config = dict(
    model='image classifier',
    train_examples=122500,
    horizontal_flip=False,
    num_classes=6,
    patch_size=8,
    depths=[9],
    init='orthogonal',
    optimizer='muon',
    nesterov=True,
    batch_size=128,
    lr_schedule='wsd_sqrt',
    adamw_weight_decay_other_params=0,
)
Rows from block 4 of a small image classifier, named by matrix and row number. Each number is 128 + 32 x the weight over its row's rms, rounded and kept within 0 to 255. All counts start at 0. Numbers have three digits each.
After each channel's rows are labels from the 100 images, of 14976, where the channel reaches its highest value: "patch colour" is the nearest of a few named colours to the mean colour under the peak. Only what is clearly more common there than usual is listed. The data: simulated grey scan slices of phantoms with and without marks.
# pw: pointwise conv (model.blocks.4.pw.weight, 384x384x1x1), inputs 77-153

pw.55:110169187121079092140130132143070171140140106075110154090118144110181118201077152111158112171074137157157150106118091172102121069115135089143136165089071124122137141083121164149088113085111103105112126111158126100077140161149107134
patch colour: grey

pw.286:179135111159151109117157187138167175173090127124118122151114119171131203113128116074114120116120072143132155144171096125167164109119142110152119150099131122109189131122101131117124168162099135170125097145105131085111077129163154136
patch colour: grey

pw.219:143132042135111188135151174067153116128104161169163108113108050155083123085116153106149174133132076104109187121139165124100082133132181168119167124163162148157136132105108145107152105176104183139148122139188140132156154093170135078
patch colour: grey

pw.115:099163101102079108125175114093078129141143109122137111107123099124169102160130157154135121159121207133115096187102128140060174139133105142145079154052146166131165201161131155153120183164118141156101114121118124133154133056119128162
patch colour: white

pw.186:118154156203096066125122158133128140121149139144123104156132035136123154122160090096127126126086138163162147104087091144167151114125113164094173176133111083129110122129113184141126125186173111164091165116093150133094116107175132118
patch colour: grey

pw.38:103145140134161136120165075165087128096173154126122088168136115092112128129119076142152115148148107121203143105154121130094136083143140126116184113096107107165166121138070090067177128123172108098110075084066133113146132130128105161
patch colour: grey

pw.130:123121153096090114081063137076128112172115097150122111054109114109117145123160136105093191122096054050124104131152157077132112146183113142147086134134110109161148087168144105143093152125134171072080118112166146142149098131074116109
patch colour: white

pw.280:190124149152175080102109107098105159115105119132147094164137153117096125138157159170119032108147197151119135157073154138173122107148116168196126161101095129183146163138102115108097102107142166090117126089149111103128129166154138117
patch colour: grey

pw.204:155135149111085136151116099141118152112168157097093143166152114135142102124125166075136082173115098130130087086179080118153139059088107133135107120098173107138163093137191129123107137133114093097168084125141054140141125106134136134
patch colour: grey

pw.59:112101128104123133135130113055139083162108117122155139108122154112172152057117156088106206140158129142100113135182116078091169154106159064081134150148107122192200150137120123120168139100183135113154113064118094137120112149119111119
patch colour: grey

pw.257:073125106159126128167142114172118128112098081125110123153117140186144119097075165147155148156113169164081139177180118110087132153110165138136118153107138120029116104127122149136123158089139206153103066189107151126169126145089088120
patch colour: grey

pw.313:089184057133103147116118103168176126123080127150098140113143077124066155055089162136157099175117154089129170116063105145132149144110116155072144115121105083181161125119146149158135127153169118136117084174111080117199116221123126135
patch colour: grey

pw.139:135083146100162062059105119120138113136130149123164163138100097103158167146177075141152090091121155155164124159081133178105196063110111143162130115154149148126077174133138123086146199160108146131136112114174135108097138110142085140
patch colour: white

pw.381:077169121095090062120117221100159102196145173137142142095104176144171103136151189096118158094134114136087126124119155087135155083106136134064133137126111125076195094182147130241141096092183118175147109083107105147117179146127099163
patch colour: grey

pw.336:099169073155134155086093182188087121106156092151084148160078146166089128106116112163106175125137062111088180151182055115153137132105152069157141161127156159169170117163137098119115101132104139102161058102099151135162040091133168087
patch colour: grey

pw.95:147139106089096149165111142138164102130116116110163175166138116176159086133143080197131107161104056128132143149173100108102118155140117130103134081148074119130086116126163134138144152099095107117132087135160076121109115122147108158
patch colour: white

pw.377:118166126080192092097175152085094120152110167077150113100139118159140116102081153125115143178069081165163120156118118096181171101080075136144122133113126096148122138100131099125091128132113137128112061116166058128111077167176114142
patch colour: white

pw.113:062127102108152137156091180126142150151121088105106155161147090076078102139090125155153145156118182182159144130116126176145116134119087112174118108124181130145111142145135142171167139075097188099104111127162120076139156100138159153
patch colour: white

pw.58:088103120149091102145135092166098086104118117125141092137136151139128069180091069149154101156118192142095086096116098102153097090068140131159073127175118110040129173085064137174136136110128176110165058135082112098123116111168122163
patch colour: grey

pw.297:142111127187148119113144161081124129117073100152138101140114076088117115071168144142108122132012128099193121132185152120155117122159117146087112159138118165127163149130097158119104154092099136159098114090092187137118134113143073104
patch colour: grey

pw.293:139104161149073107154107100123141164113144108148160084143121056163108140127166120168077133167099151111121182098122129130122149123080096084134106090166157115186099086143131141075141181086164156118202193111132073180133108175139163104
patch colour: grey

pw.39:108083139107118074150142085122091146096080153117064140139118145101120158103097122144135086090121160180152160176118130107158167120172102113135210127129118116148140130166168131107139092143118135140061085129155128102110061117187111161
patch colour: white

pw.82:104150152085157113132085104166108105125072151092110096107142116173102127103128117124100055138140147119126113109193171130131150107120171171183162110166159112122121107112204118138134160149163162168107121148185157182092117122086135128
patch colour: grey

pw.207:077084146094108155113157087117145099114101064148073131108104154124097095080148116128146177094121120093094150146070129166185115077130151140145145098154224132106116120153051141071079126160116108183109168127110073138171109146118136138
patch colour: grey

pw.243:161152088137087126213141191153138135146162154115156102147146087127145112117127129131155139106179083119103132137120156111158167101122130132133158108149100161151165180141075104102154123141144143156145118098166092145151171194114178046
patch colour: grey

pw.155:140126162143052183122106097165139150104204132139112173155177123092157122128114170122067102104123100138124148150104075168136130083132160099149133091140144121044164159087180165143135132134167161095084154088120087111111090168135121096
patch colour: grey

pw.175:171060092124162141160119096117149141131118130072073109139110121118120189113176102161154086136158143114134075158151181136139092164090152134109162087126127137202180137130186120071137141144125133119132143135164119156153106156192146174
patch colour: white

pw.189:107142148156170145112093146118163181163082126144079171089157158069108111111163158139136103075158136088064114078161120072145135114118144209070070104163151165129163069127143114130115137108166122135074127124133142101119153082044157093
patch colour: grey

pw.242:118119096108130172196179166072120128130121074125102170098141115147143163137126138161137139051129123116123086118119097124157160076138150105119112161146121082116151095107122132139141118121053161065104143139118129150164123206123172105
patch colour: grey